config.yaml
horizontal_flip: false
encoder_norm: "batchnorm"
encoder_drop_path: 0.2
decoder_layers: 12
decoder_norm_position: "post"
batch_size: 192
Rows from block 7 of the image encoder, named by matrix and row number. Each number is 128 + 24 x the weight over its row's rms, rounded and kept within 0 to 255. All counts start at 0. Numbers have three digits each. After the name is the row's rms in percent of the matrix's.
# convs0: reduce pointwise conv (encoder.blocks.7.convs.0.weight, 216x288x1x1), inputs 0-143
convs0.90 100:117123119111139148159120129105156113135118116134120137109129130120143142116128148159181108128098139082091128144132159166102103126107150141135132183140055105122121104154104137115127133133169108145162117119127189136115101136215120116131102140128152131165099138114127112108108134107128162136144117147153133085094122122102142095120118118161143146155109108109134116113131107106104142162163163154131115147131120093132142077114103084122109
convs0.91 102:114115111090088132112082150122109099112107131108108158096111073095119153122118157117146168105117175147154095153143152149155129121118152147176099107103123129123156114120128105122118135111121125118124134112137109114111168152133118138171095146166112108134112113111191123131121125106121095172122172148123131089183123155112143159121167140132127140105164100153104127146112168111143145167129124069150129149122142154133106167139131091105110
convs0.92 101:123133091130120150120111130122143170092148115171150115089136100128143139129139120092069131105143147078155124169099124143158108116134113151131162103170094194141117119131106113185141087115183130079125140133131130145162132135124154148139130124103149124114122109183095124124137199105093129106133109132123110140163140160146118127130097090162142198137111124137130139146105108098105114123139085160111141078129129121142140099102124132130151
convs0.93 107:125101148094186096138081122092070150117144125142136102151156109131119149156147147128150103115129123122169143198144118095129120129134141107139073108144120113119131194097137103087170102110168135129161132125125138110117150181119137115111150119117126178167110130134136163097113139110128073136133140113129137134153138159082132117104159163157107106131140100097148081102121077107109118161111182138082133145134128148154119123115137117135142
convs0.94 096:104122105137121152095108088122104134121155143168142107146088141085115138146141129115129141118116137138132145098135139133119090153101124152130142152128129066127151091130142102147111158176121139118143085130129090174154135081165182110088158142150138091162149138136116119143166083063121117121103134116133166108135115162127103156126168089131079137119133122135133126132136116115133124141132098138119138129128122121091151103144137112139128
convs0.95 103:133136125113149092154147130109131150139109155163147140146122155120108106141127091143135150099116117139100098147147117126125079104096104142089141096140080122177154137115132124106147165119155208110128141114129111160160173087143126099106141137131105111154116131183122113098111151143135152129110162087146099130128125095141156149138127141146113125142082156120153142128132122105207154142136107087114054109120099121154120107143136173162191
convs0.96 102:146116167129096152117111128104123110114148173143154101115140117108119150130128096142119150140103140115119135127108146141120146138128142117144122127155135131102132080115128135119159112134141068126143122128127112149130131163130094155112087125129145080089112092092096079124091117122144119102112136134137105168129129130080159150143120113102096201164103139131157113132152113144155091135108107177058138123133093181152080131123146111097117
convs0.97 105:142125120070099141126147110124124103136117150123150119123143112145115130116110091125117100138121151139211134133110152113130093160111135149115084126133136112147137080132111103151133109122114119124095133115129087107119133129141159115141108120094150138155124096124093107131120153119107121087148144124121101111157128153115100135131144117131157096108162087155107168157148170123128137085136154099124114128133121153145128120182171091125095
convs0.98 103:133125112103114159108116116129125184121119105145131162120126156131132147121178117134115098123153133156125111072145127131123152104119123119146141135107107109143116125137123105109153155151124112119117151137128136098218114125165123108072118168107114133115117136129130106104110079094118109147118146121121137143137104084161163112136133176112100080102097127145160065139146088129146110159131111163135126143129119158115083089162147107075128
convs0.99 103:114108123076134165156112158149163125160096122118132142121147080104137120147127117152177169122144132136147120107135095192121151110101105109117121120093112128132155115120154153143154156144163115154116138179132052133128142140118133163115138134123156143123150176124104107147107160151141071121161110180129144134193144135103141107111091109150115127119153119142141188133144152133115132111127135135092143182133128098112094107128180134142124
convs0.100 095:105102082128095084118101117152220129111131132159124137162157113127139090169120129123100173181148102097103117068100114136154136148130121091160114110084126110134121084122142133130092124088160134115121114129121138123141142132111170116135143141077130161127186132167133081116127102144138134122135127160132098066149122100159136118115116142157133098128157096173121164143119140167099121070129107140131127142129169134154150136126122155162128
convs0.101 106:159121176123165128139118128147105186130074131140122117117144100111169120126123097152166148132125134143172112096122157126117123153121136140131123112115096142135121172121126125164096128105163122136150123114127083127178127145111172146131079095118139146117130142089114145106112111135152073148141096113132143139151096140111138122128086185149116134142120089115159089110102082182152118109126121149161138119115097118169135131087136139080146
convs0.102 090:097131101145120172119119118127136116110129132151122144106095105161149148107106099100138129121125121085137117123132144121145134126125146062105082083157106088142159120148115097152133130146130144165115150114131118122168173153109131119134076133138127176105111113131099135172129169101108112122108120139146069119123134101087129141122152146106146121124117123112118124119132102132105129137140123117117130128124120125140139132081126141148117
convs0.103 103:159114147135152137161145109142119194107144193102138102101141130134119124129106134147138155106134103137211165112129133096145092101122104131104144162121127108155175125133121138118089081129164084137155120073132113119111181095114122121133139106147110100142113167079144118131125135148124086131114115121129113142134092161156127116132152121137122140127076098144086135064141101106133115109104109127129093155138115134110135118168072115151120
convs0.104 110:124109163118147140130137136115100147176134186138136122140085095145074135146114133140136140164135109156115135083129111139118103102115135177116122119120132121120178130136116155144172111153105156144164123114125164142155173144122106146114157128103121130088117085115149187133140133089141104137138160124138118119104106136148115125154166141143148121133143120122145112177086152105118142197137088084157133101136093158125152149128148147100151
convs0.105 094:104182156120136162127112108137146132153108105146141134140125154106145124082107109124111152128146151143104130144137125116096090154100142091144121166105119081106133160158120144127105142095084084144153153099123133141097120079148142112154072143090164161146121154169186126132132105125109161105125092140166119126118125149135131149123096149159070092098116113121114122140122064150127142115130101126154130132103107172111101114104110146158135
convs0.106 099:175123200112153152141114143156079186141125136154149167139128121115123120104126098099126145183143098121114132119094107103126114154089069129159141105067102135106163147116154120144142144081110082188084128148134120138110109145131113166117115075145117172090133140123109159150087133131113066100095077134079120116135140116165132138122110137160151141127135120125189137140105138111138136141126130182139144165131153095123131105080127124159132
convs0.107 095:128113167174139162114154104120131150135123110144094126110124129104139134148118146112113108132131146091204098089139089135120119109139160054111125090127138163119141072091116116092081111127164132126119136129130123117096136112160116124159087142156130102129137136147139109168163098102113138128154106138106060098152142162106123094122188147132125125117103102117133184089123137113126167070152120138059131138139086159125104155118138129110163
convs0.108 102:126118170193093119128128121144171089091141122065114126144128107115088142095121107110124111131128119091060150132117168131126130125146121143133138167170157093102098090127114108148119155133114131155162134112126068129107106107116131140142115121131147099104156101115150168136141146102155143123123159178125119074094149139133139110126088088098164108116100097153109094143075123130128138104111171099081126111125119129123127168154149104137161
convs0.109 095:131071129166147180152120111112119150108124143117117139072147123096131130144171138126057137154105074094143134118146081132128151130145110134149098134106103143133160092112135174117134122131114102105125156141132120140120134113153166113125152115169086113128110172088097133114115123148118128126139128122106123173174121130087112108126103152150107180173084114115152167131115147132127137133131128133119164130118146114139094090129140118157153
convs0.110 102:111124116104094142116128140093145078116102100160139143115119092136140095149136126170110099124145176107095132174118096166115140106171133168148153139150071135130118131169134092106103148143095116116122107161132167125119143110103140090175114135104130125100122107131124154138117148102121077114145117084133140144100118157142164144135137124157071128126131123171093156142136123124142141138143115066101147099137106168139129151090151148121154
convs0.111 101:102171096140123107127138137134144135127082116108209117149091137119103121091133164115153086187137136109090168123132147145178093131104126114105118105077170133148159164103125147119116120139161139136137128092133149091131167110164119166102113131118112113090120131109092096164157139150111113140110106178174107118148168176120137100146141144081117142185108096116169185143105106130100137170126102108122084158136119141132105142129143135114145
convs0.112 103:156110084151144116124105147119143128115179125110133135123117083126135102142144147145121094127162135104106101162102090095129108129107125106134112150108141175110106102127142150146183104134140202108118122107132125125107116116146116091092107157136132139126135163094088115149150159148153129130116199152095117103168143123152111113124127134125102122128127166120170089156116200137125146146129174069100137143145156084116124095098135144174162
convs0.113 103:144105132111110119122137159164143064128114110125106142154075150111156142143119131116135081118119106148103134108090167140161115132176170134118132135113126069136163170109163109124133123119150128155092142081124076134083147134105132085108173138110155072085142115144139117137127165108096132127140144146125137124099124144118128156138115116069193127107139108131132113126128170115121140092114082128131114143128166141148163125152128163149080
convs0.114 088:130127138076145122111109104097122127153155115157112096090083137150134163134099148117122118147149104111161101091147107103126139171101170098101144110134120162108096160140162133101142157147084113089153097120131109139096126105094116128142150106131119114139121125144126143090109156126167116093147142169073147127132123086143063124116154162096153144152128114105092138190167136134062111126147124117125146162119120091115132129145102148137168
convs0.115 100:183150142155141138116143138134111134090129113137126120139107103093122145165121153091152138104118178135107155134110154102144193125157131105163135169143125097120072127109132141090101189131153141151141117176125124142116086150127115114158127119169113168114131127128132110147085119171099113158127122124112109129153135141137121159116106113111088123103137111139136137156158151134121141141144125115119104130125111159106114135097127138138133
convs0.116 103:136139176122127148123158144153119189113175136121155100135131153145103131103123117184142143145131119145128134109100140151148115128103097131129120114109109137103130127162114165122142098115161162124113131085125180124155108131127127151154124122122089145113126153146137160136122137102132122130111155105137122139221085101114115125126137133171102119143134055157157124147144101083088137104116134142116129108127135136134113117132113117115098
convs0.117 096:117115094116106168114155134089092122110141151141091122129150148086166140140131111146128110117166123090088112155134166104106131145127110109126120159114113031122166077144155140114116141115102148186075149117139130141098148137119147148079117147120130133102115086116098163115152121120105096143076132143125104117085125108174121129119121128117144144121119125107130124155113120131101135100133102110135145125120118115177128145130162130148127
convs0.118 096:111159176108154126095146127113108143126105155138125151121097098121091111156123132126097066156087150137103127174138123156102130095104093090167141153106097127148109131120137143151185080130104142164143140122117135109152174129116122162121135131118111145118137162109162150113116182138084094104090149119129139124115109144102115159132127138166102112136121103102104115097161110133133143138115130163110133110124113110135165146129122131083131
convs0.119 097:137135147122112100149119140112130115078162136138115106121098135126149099139098158121156118110122100107168135129104134107155168172132109141149083113150152144120136101157126148097095097146120175141161115134123140107137106090081120155119130127124135145075135151086126144112139150113078097131149107121092160122107083137140085097118107117128122161095117115141123135119099142110135123091139113125146142121105113131113076124077114140119149
convs0.120 103:120124123105159135141096120133105153155114155138127132099125149128136120128118130097093123127121112112132086164139098196152096119100056163143107150094105111093127095114123162123152146097109103127132132145142114168142128102143108137093166115125128112118107155139097157136082125155180114146174125140126149139106149122140104128143117147097122104095104111126128107090144092130142135133136133113150164176101119115106142111134112139125115
convs0.121 105:122140139089132163111129125083119113098097091121153152111107101100130113112086121087153178171117142133160134178104143128099123140163142097135166127108103145146117127119107080138067178154163119145112114147132127104155145123129152150113117133150094098124128100121131102130121160081162137112077146111106126113094129131126103136147155126080120091148109152096113188182089135132146145127126141207103079144132120132117099117116096134140139
convs0.122 099:097142157072155135109148120111103193159110132131114120171209130123084154117098123097128104124135137094143153167163127123132112131120103122108108123099157136125107152129120084148104138106091134123137145133135071115096121131117137127122102132132070145122125115106146135100103065127114105117123108132117119143197155146120124147119104091104122079119134097125132091129081111123120139091122148124100129124136108134085120115098131164124167
convs0.123 103:138097123118143092138104124091145128063138087132072111157105115142094118139127103170096091083099161110096142098135121133098131118116134135152101128131147105130184107138159108124118077130133088115163115114127109143087123100174105117125116137104099068116121156134138119131112160118087126137143106137111131119133160105131131142113113156104150163155094132124129096090133153135160143124108115120159135113140127106117177129118108134122169
convs0.124 103:116156147159180136105137119121167150094153147133163107145155099125138164130137118106127123114135112142090120129116129193152119123093098105149131135124073108167126127085128124124143129111184168110126117111134165102114098114122127115091193134092110133110153111153147132146113141128147136156112110121128162093112136134168134148119078125221121121110107121140128113084150112122090101141152116114109113128132110106115152132119153174130109
convs0.125 095:124117173104123110116122155101122131143101171148134106151093112162113091131147131115122110084124127142097135105139090139183150118134141134115164115125119088118145079116123123129130129129154123101135134129133144129138121104133133111167115115107094087134064131139135109120116127093137129146113125155120155108166150084102133125130136097104130137131109114115110130097138067096145117098104105109103106123139142115137146137116083118111143
convs0.126 096:135130103109118158103106150186091095156099131133101110134147124154135070119135114121145110130119141129133149130176130149134096127186158164106104106157116156137150123102145164129099149114145113126080125062119133140095141100104161136184126107142115126120139094138114121126122108127145056090148134132111114136075146147158145132131129106115142143111159137140167128081142119126143116140120137073082112113123127088136136138134135164132100
convs0.127 088:129101127144119097098141131100173138144118133094142091141150129105155147126119128140146183121084131161133145146109149128080145111123118087133103118114148148140139078147135123111120147158117142127085153125131132133149148141127169132188103148142114110098111128130084197109128133112108139100178147118183119141106173115134141133141129126098112116117071113133122108128114143132141134135136101102101079119131115113141150083126123145108107
convs0.128 094:124189113100125114124104127089141120105124117129089105127105083084147115124086129135121131123130147099146146117113131096144197138173111162078140104148103132127115169126157124075110102120140114101125130126131102143100120156144101119074145135145078126130118082097135108111190089075132144168150124123107141084119137136085105142109116112114201127127126180146096150119105122126150114131115135110127127177132107154117133159138112113090089
convs0.129 095:137100152167107151108094118140093179115107156179127142122084127083166134130147130173123112118206131107128117118134139086064069124110074126126131116102123091137073158130144119157106147098148120131092129105135119100140151110144094146114149157103109151083152150146183153130158081089110137119114141104145160119168150123121148113134123119140127164170116111121116115105117146157114105063140135156123155116145116132133102126118115135127118
convs0.130 103:085155153154125104136092132134138166119135133110119131097137155135186158133120146094184123131180111090085139091143157097097146163096127111129125147094119090131122123163129107122130101105116055138151124123128136137141137119125114167088101144109131113120140105136127176136112082153088128111118104137104066116210119136139124134118141137144084147098113097118131150126137125093102111129156140119144127148118124112106100158133135102133110
convs0.131 098:117131140146094111108165127115111176120112078141125131127204118126111154118157098176132115167176113131143133099117116113074063135099142150111126070095146105061133132089132140123088097117122103105159122104128118136108114151116118137150117138135134127099140147134139148132113115125192115094100098167119104096140136113080163124136101103121124127153151140116141092120141168118117135118150112131113121110123161136163144146088085129106137
convs0.132 097:173098160116108138119134111143131067114147101123129143084093106122148126112099160117112106143135120141133125101148098157124118133158148154136132099172131106146129104139145123113123121126108126120109133124132122103082106119103141124130164126140126133126103138126076129112120140090147116101145129137106167088141094127106148139129094085141149142135096144120170095109093112117099127079141075088120108092118093155121149131144131170116154
convs0.133 115:112180122130112092112126139132172174123129099125204125159136107114132163132159124171108101143132143118114136121159114161121108108114142136111139112138118147135103142130120126138091141128093108111119134134129140099175117142197116130151120125138105111155147156128092128148129152102108109113149114117144141105101116189131202116117080134122149132193128092161128177104159154105138134105117134148098108117132165134147141105137137146162112
convs0.134 103:156110148124135113131155129139108089127098115149136134137118082104124121090142137147152129117152131111105139126148148152138107129150144102122086117134128125123142111131122090122090095121147140120134129113143189134137110121101115128144074120137111151158143127129131130112133235101135127122161141117106139118142100158102154090127145086151095108142117128163135133102107138106102129126136149095152116122118168120059151152147101144145138
convs0.135 102:111097096146147167108137141137148101129143103101147095135130145128141107120150159133134127176100124097161126076135129118123119153150177087119101092162121139146095057198149152134119140099142170152105119127131104130159124099121164133166120111148118139120131144145154122159136119144162134143125103153128157135146092112169146137139146162111128081135091125107148159097111153108133147107122155126105124116121150155135137122128143149139130
convs0.136 100:146125111154111101134107112107209116098142112154130121124107117096129107126130143100110116101147093114105174129107122174130129099148096142158104137120132119137104096138126143130131143140131165127127138143130139130142140107088121134098136125149150153102167135147113108140125153104121111123104114124140139165160122152150193119142112128134128090123122123107121200170155136120147128148134114151151115137130145118159123109100123141102109
convs0.137 110:111091110110133156127113115165122172114171132101102149142122167125135074123138147160073156100125103162141106115127168090154106120131106101140096117124105155135161125109103103109143139170118137157108127134123099095161166118153113090114120109159120137118093192143118119130096113118124119107122129105103176164120176148104146196111173108135127150094089129138167108085142127123154115133146103155131132126131143113142134177111130098159148
convs0.138 099:126122133118123169117114119116085110074108142163156116120127117170129130170104133158098154095107122155111122133129137130166184124115128129168148120138168111168080122150125123174147156100137147137145121120124106081131100138135168132081095117128115125089147120111160142099138139107097152136150158113125125094121131118130098115121144133074125166129103148125102102134142155113174131107153111114136121144123145121142099147131108083119117
convs0.139 102:118125086080179086137131101142133104118126107147129151124110132139115137111144142143094136125141155123113105119107130133140166160144136157104122180164143092117130144069139122132114170137105148123131108098139169123144105108151133156102136091104138170131093123168114122136120163116098118117114141133133125154104110114145112136132127131156141136111080137139107158108148133137122117111107100106140151147140112117160110124087103134150106
convs0.140 102:155151132115136126106146065135145134132160143128123119131143104127092129119126100135077139144119085119096136111140147130113102124090131175104143141147099124140176125138115161136084068145140139113135167145128128133171105157121129123114129136130140136132134124131092112143093132102154107147125101136134140132133097105151145115132099113102133134116142134107149163096094099096115132140122142081190137145121123123119074143127136119089121
convs0.141 098:132160159085113149144128122148159128107129191104142120127122133119140138136115132137111135113136123124110141129134097116090099126130158126114125119148095101187078097108146126165122153147090126089110113097125147151140097112144107154125172141155108173149140103118146151165136140134111117148125121138117083098181080129175160146128128192127149122135154171171123135089146098104109142135103129126136115125134133083076098133081127160174136
convs0.142 103:155081148100165125084140119147096139136142122126161124122094116129100098116095128179071121129108138119141119091135124121149151118140123166086112122094141147111137142179125139116139092138144121154130160135127125133118097094091142125139103119099083121141150122101151151125116151132093107119149126112122119146153140101114143133127170155136099130119181125097198106139080088138113121158134142124158137069136139108117124139149166122102127
convs0.143 104:154137149158090174120133136165159172111088134111136127111141150129152133149130127102170149067092146130143135124162124134118138090116140179129094137123107132139084128095123104124105128157158120099119130103126081144136132113126105128120172147124113126162163118141096133119145118104116127125149108173128122079156114167137080121105133132154130134122118089141158157132141148117116122181139112143102122149127125114104131105129113160152112
convs0.144 101:099134109124111135134133143077145115140104146122117138146133109133139125128183147135149126135169100132107181139120116087138084115063122158157131139071162157155168149127146100145120104127109130084099130105128141136180126097135137109125136108121101126150087132183106128140092114155131108128128190087150113106081155156118086132119101087122130139140113119131124137160098093153142136175121101124153090116126097104119137094074132127120130
convs0.145 100:138132134191116124131150123121183140118120123134128117139153150150124144158079134156095142112134134131108115140085149186116143127138102134145088119150100107145105100149138156133099117165095113150127105124118136173123117070129094150143180100111143126090127121101139158120126159098151133126110132123127176109169104148137112105127122092107110155147108110131135131118071144115133180101105119159139134133118113124102129160167121155136118
convs0.146 098:159140156128081087125100127148166087090142135106105145146058126097143126133128101131105116091127112136124153127163117131140097107148150121099116162134128152121145074185167090131191143143140120131125151096134111139145134173127112137152158123134139127102176144117110106097116101129099137133139147130106081112110098125136141086121097123123107130083116144135103135143132104113154125136168100110151180068140103114133150132137139110122096
convs0.147 096:113108085172095103128150133130160131114108124123115119145109128139170097131119085112120154115130117129152143078131103134192138148133100110166120132175087091148143111120129125083148121105101143126142132134126167114140130137149146124133153138123099125124153152133109077146099199095116110125132105127150121153111099096114126085116096128154124154128136133117121159143104134105146135129111105186140115175132122110149149100116117122157144
convs0.148 097:131160113063121162141141112126145135121140115099139164126137134096172137138136119058145097115166118109095130165097127131105103133124142149125144110089100120119111089104118116105133107121139139103094164096133124097117147116100128103094066118115157123122152114093109090136114084143121088117131150121143107094124149135105139163129095112106160140075143174090151109108131104128120133115164140120187098133139106152111083100103150156090159
convs0.149 089:097150116138118116107124149161122140094108133113065123084090147145137123165115165118123155145095116114110163152082114126176098112096100114107105141142121155160115117124161122103120142131135154128119109132116137074122140098113110149155167115131082137147106106076122117109081141174124156137134080084117091099113095155071150157115077151092106098125124123139097123133083127125145130131122150163144144148113131125106155143139118124146155
convs0.150 098:127165084137101118126136157069139103123142134146109145110123118147123135127155151094094124124142140090085129101090127161172117097145090130121104101120118126088130108112126127104131136123120114121146104098139149108109133101145118131138114089128103133122146132119147141130180153178065070113152152109108134087106142131106125114141148093139114096073063143108121114191136106091128139127112137125176117194145113124132127132110106137153113
convs0.151 099:133126102100135149120091177127126200087087103103129162123122127128129158114116156107123131153129113129091142184127123149152171094172088129112103118101078135122119140115110120121121096089176155127113145093126165181143139119115142141135108131121110149147134130123143121098083141141091084129112132110118097121086149148150116136153095116208158075077162131119126094112120143112135119155111126114152131171127128104117171120131132160099122
convs0.152 097:127127116113153111155138148122177125175121117129109105138109144134113138109126149108111101126175129117117127116154148138161126121080100159157140158128108090153113114158131113145126124130125203116152134122132171157119135121116148121112104140127127171121163124146121101125117170111115093143151090156137148153147127120107160133103116152133129078090102158099094135118140104081126153100140138159137104116117106103091129120145077123116110
convs0.153 094:132170152144189101124171142108121097127175115121158159147112076131115101110124082150124089128124125160122110091159128128139144147135130134174112117175134119142140138129118178107157106146117154131091114115134141176163143134128149132123099119095096098140128112092101133166127125136153099107129088163151139169127119142137143133128129121082125119141132093174148163112075097116099114106115150132079119123126119075111127117141125121146121
convs0.154 102:125155165127180131101096169137146113098184132128133103140134121148163134137109149081116151116150153117144139135094118086135099135123100155122102146116148185124143110148113099142130142101115124126133137096134150129105116141139141153100097099154144167119132203131149099103129120145108133133086133174130140142097131115130094116129137132127137135133134087149195140152105138148137136122112138115152147128130117102121167103160177155088107
convs0.155 096:091146099117114106154077092113162113135078123126130135143160098130151152151094132095111163173108096173157103118140136132146096120114118078119118105104159121106173167130135127063177103133116162122130106091126135085160144088161076167130147153154151119110111108093130121102159153194163112118102114086142095111149140111115109132112111149134107104108127108190119134121094127127123107137118121106109151147113104130111127143116117132124150
convs0.156 105:097154109163147102115114138085104111148094155128131135142079107147090155131100128113137091137112108124129137165113125128140116133105091111154149128138118112116143108130106140118169103125104156120116117150130189106122114151100134101086117115168091150122139111098148117117096136155099066139168168150121152139097144124148124136108111105151120169120148166122109130155122165128137127123121134148120151160130145143138099112158109102114102
convs0.157 106:096120106121167138125148110123069110093153172134119134142081138145163108138093109103130164130172122103083125144129139149170066135094100175146139148090110066122124071090158121104074150082119108126122136145144137115116130141115130101133117123101149099133113148104164129131166127103155138147109102144117120081121164144122089122123117118110099107137091192121148156173154140116140139133144079118154146155113129170114143125080102162143155
convs0.158 097:163138113118102149097079132145058136143099155184133109092109143136147106117086096108111124103080122173093136135099102123127067121146159159136133143127154091187126131115097143078101147107069115148127101172125114126118098141147153118129129106160114153113102115098123113096127119086133112125169132120124170139088153093131145173133131138108106119139101143131108115145166121125127125099128093090114126127136148119148109156148119138119109
convs0.159 104:123124134131106140123073120144098167148097129127140140138141081117143141120131127120165097113161127112177114135081107114094115147165101125113111127110068179065168117141126118118093109121133129176140143152124158152125155128108116114158110131155099096141134152115071099136183173167165147125136125160085098130112116119107137155132141132204146173083185108115116116136128150116143133074110090137128144124123149125095118134125103130145136
convs0.160 100:109144123145134130139089114193150099114147144109114138164156156151095089118191109057116080186093158107167099120123098142143157120122121136125127141065147102082083092148099129115107107177094148095097105164134075109147080125132118104123165151112113122128106175115156101130102142139139128129153124160112149176132116156143114105106167100104118135105092103126104151110091120112111114088115142163150158126137105104129081121109069133146170
convs0.161 105:112125088123141210129147146133154131148168143125115151104155119160154082122117132111093104109167136105117110127158121098092173130170140106108099131107152161159136137133124134147151107101162120099128147119133113117152107135112155135170129128123163132129087112130158177161136114167146177118111108121143154079150145111120146131139077118159132085109153119108113115097092127143138136119128123099133112151110111150128114179107156138133150
convs0.162 109:124120133111163118142151127197148101124094144140121120143143092114124116113148111163140109137099123124101138150119098142118172146109142181150136140150118112180174131129122096142125096154175096165108119113132146136166149100138140087190099122140106090106140147103106148097123100094133080119134076167120056173139088131127132136148128119159094129138116119179127172127134150134142132126118144116143140127116132133145117123167140095125133
convs0.163 105:117152158164116115151129109138130150104115154151157128136136131087106141151152109115169119126132155134106093123164137180087125155145121109124107127099101094111133167133128092113063116101153094125143155141134080129103094102105141162136087134134096119121139172146132129095144111154097052130199131166087137157106140123125133080141098134126126155169127104129115115152123123114130138116109137165124132126144147139131117090169144083095111
convs0.164 101:139155144079135182134138144084121124086146129102154119159133159163094138142146092192120105105128127120160115115097166146087080131161130145134119123136092129162140133132127155161128148138093088133140129113130064159123128116083165159153155120109128173121139133135159080119136139119125104140126100191136114172138098095134115130121143155133129134165102086125133164122133099123152125117119129100096154122128148091165128155111118123103174
convs0.165 092:149077084154107135106129117093122142153171141134073117126140141090100120138127150114154074137108122111110146148151100110101114143117118147147103165059104095122116122106154095116120093118106118144133127111128136142161121099111119081137143122110103115106134107158125151157184113147115127155107114115155121165129088116091146106143124141101118123105170140146070130144122100075105126141128136131158154092146160102090122138120159122116084
convs0.166 096:137171071086129153109131126125132127135152135116144139133136119134117108125123142103114103124157125128132122166098184116156079139099122113129120126124102105157081111170133141108132157139147182129140142142114116096105147171153085153081061113126080098105103147136115096076148134133125176117092184138139132112137159143119129122089119115062082123097134123157166130119130124134150128144099153109163116127136096154150112096106135082098143
convs0.167 092:135135115148166149099167110134110117146131136106119116097117181159093138157139159107142102154119100112109146162079117142058137090063124120123142129088195130127122145156131145090121106111085111112115144125117135125110125168129142155128128134137082145146164122079122082122135147100146162114172094108131118170129140140117098134142143135125102075177168144090107174109165168074156099113151122101114167131137124101100109115125106136121155
convs0.168 101:073138121174125079122134135132104108118150146105126117119105121082135134134134124144180068074077112145068141154147117159147083121159193191099134130147117096119131130075114121095111096102112074115135125098118092143151142135086099121120131139130141108154089139136182074131152148143105112111163117143139118137148165156149127092110100133118127152137174135148109165099112132130075118125092132131131120142124140133146119111100135116125125
convs0.169 089:135140129123160135167138110098092136108130092106134118125103166126129096120144124087126098156138159120144093087105135097125143132153072131111117124146133149103137088122146099133138144129175092115112106145129138114143114079124148152126133105166117143174154122144151097166125112082131140136113143110093138101138138045094115110128108071098151127170137121135138111151143126110127123119140141174124145132106151112108103148140140103152112
convs0.170 104:144099104172095098120107109144141141145157146141130126107125088082120108127105160126145123122133131173134128109126100130178141141086163121088151104101114126202108098095133112124146156113134144101139166139134092168104102123116123133104116094091135123107200135173127150177095124199162150136094116130123138134106123123150105119117134109077184121119104122119106107122158126131090136123127133125103099135138170161172124122110110087110110
convs0.171 096:104080137126152075108098127109077109138152149127094074128102118063132101148106103139129184096154106103175135103107101124119129091135126164106127134134122133097123088076121088141121158147122116138074102063142125134137119161145130123139139152142121126134136092153124092132176108092103141125138091114115145163138091106137107115126132124136126141166133141140151091132102105102111143125143097129160149134116119097129144090106123156141155
convs0.172 110:150112157111133170118107130179082154129127156129117110117155116118134184112126143128197085150121108121143121131118113149132094133130135119119207073103122068147080120127127133125063124133114094083146131101129117128109137111141119138162151150144156147115131155158132110119153095205086099105132111137147132121154132174160155126107135095150124142152126127111124120116109155110111119129131178125122092137124146129145177109168098114114106
convs0.173 097:132142095149105144139108132102175116152129148122082148115134128123125130126099148122092118150138139137112133110102119092118113105149150149143158130168155138079151122121142149112165105144121095132126161109129148132122106095068120122143130130103103109110182103137133125109106141156099122135122091108120108122153087122100105140136109103098119149121121158137113166126142117142136150134142121155182089139132101170103086127106122111113108
convs0.174 094:095153116114139127109110136129171152168156130151124151133111135124106128108150152115063105151132137157118132179113123174168153123082111120160152133120101168161126165176133142129158111108140131123128123133130126113189121087159143103079179116092118117117144109136113156137135143135156098097078141142106097136104138098168141114125107139111143158114116126093178170120078121126118116151135130125132122122134072157132110135112114142161127
convs0.175 093:143142155124135119111156163123127187139121136140098146127143119122186150166125110163141128112115140165126103126126125120072100149145094072133108189102184116114092188121157128087121115125137092139106154088128102138116132113138129146101139100127134131104097128118126172180108104100154154104122096099158163102104120140150114154123112146114138126129103171151113115165148094098187128146115132132065091130116063154114151132150143127126118
convs0.176 103:131121133113098144129110139115121192135118125136145091135181183126107176141142144168155211118123104117163107148137112147140132151125070146120082112121140157164148126134116122139142116167137123116145107120117107169130093110147137112111097147122126129123130079062137155143109159125137172113108074111137133129126114186130107109125165142092121128153127093105148148133127143152169125120144139133099167076127117116147095134145158143138129
convs0.177 108:151112121152146111156114141140133117118113116146136162083148128172113109110151154150211141136145102125163117092085119118111130103096117101122077132132106139171139090103114112128087142170130091193145121123128139126149165101152130142096084099119083148182124116113149108152139147092144087141117158100129099153143142092149147120106124120139117113122189118133141117122148117157111107115120090130146084162127119120171153109156120166147131
convs0.178 104:144099139138115127143111122150175176122143104095129149110149167148175124129138097109189102095148127160134101106158152166149075119125101180147108148156155131115100135113116132130168154112144108120148128115135173151124135071116140135161121137138128126126149105089099150112157167143134100146129152098154128124162108086184143142141105151115148149101113089146161122110132107131112119138136122155105174142126117115149121149111086131132133
convs0.179 098:084171118127148165123145105130147154128142138134114123133134139168126119146107149139111122134111131111128097120136171135171119142116183103143095130133138121147136094154138170104185114137123154132145101152119100103116127150128101154118138115118128152092186150156114095091113155111087129126119069151111163166122147113128120100138131154143113143137075106135156075177113124189168108195151131105176124137126141118103158156107130124109109
convs0.180 090:169139173124140098139137114112122125126114099143110146106125123103124156106076085137137104084136118161152112116137146131130072154145096132148119120131105121115146092142124124115099143104115107100124120138143123094145087129101170153147157096177120122092152127169131145123136157143115144105128163129128135122128158125134172151141153145121113155159143085150142106096110105115112124131116125092111133137123087091119105161134150131118106
convs0.181 102:136096124111113094113146087110133097119141093132119121085154097135146122126134128125071140116112124143125113099126155166097176128122144150065107136129088118084136124069119152128121157087093107121116127126125132120124112141094132152123121132149112199151120105110125147135104165102127131174139137106139084078116168126108119111129095121140108183143098132136124143183110153136148124118116124110130148101140114143125139134073127146128187
convs0.182 094:109130124145134146114121126113112083072129085096160141127140151106112156134099142151125121140160133097117155128151118162126209107085072125160129152128144134150104126171133129120168111123156114156129141151114200141089189176100149122138124125163093135163101131136123105077146102145130151140156119104117128155112142131124107142133140141102137096125183075184162125107134146153121145146111126088126135132125150118107129104156100120128119
convs0.183 111:125189117119087133111099117104111100114140124149104129122098133155141101125140100090098110159119114124148117153123120125151154116073122179135129104104136142116155140144123107168155132112117145152106115097125131148152115129098131146078139165120136159131150127122134129114098113133145131121121129150118107086172161150116148134124110140083120141127128118101115109129096093123089133199153129088105185138139087155140089176164124102140119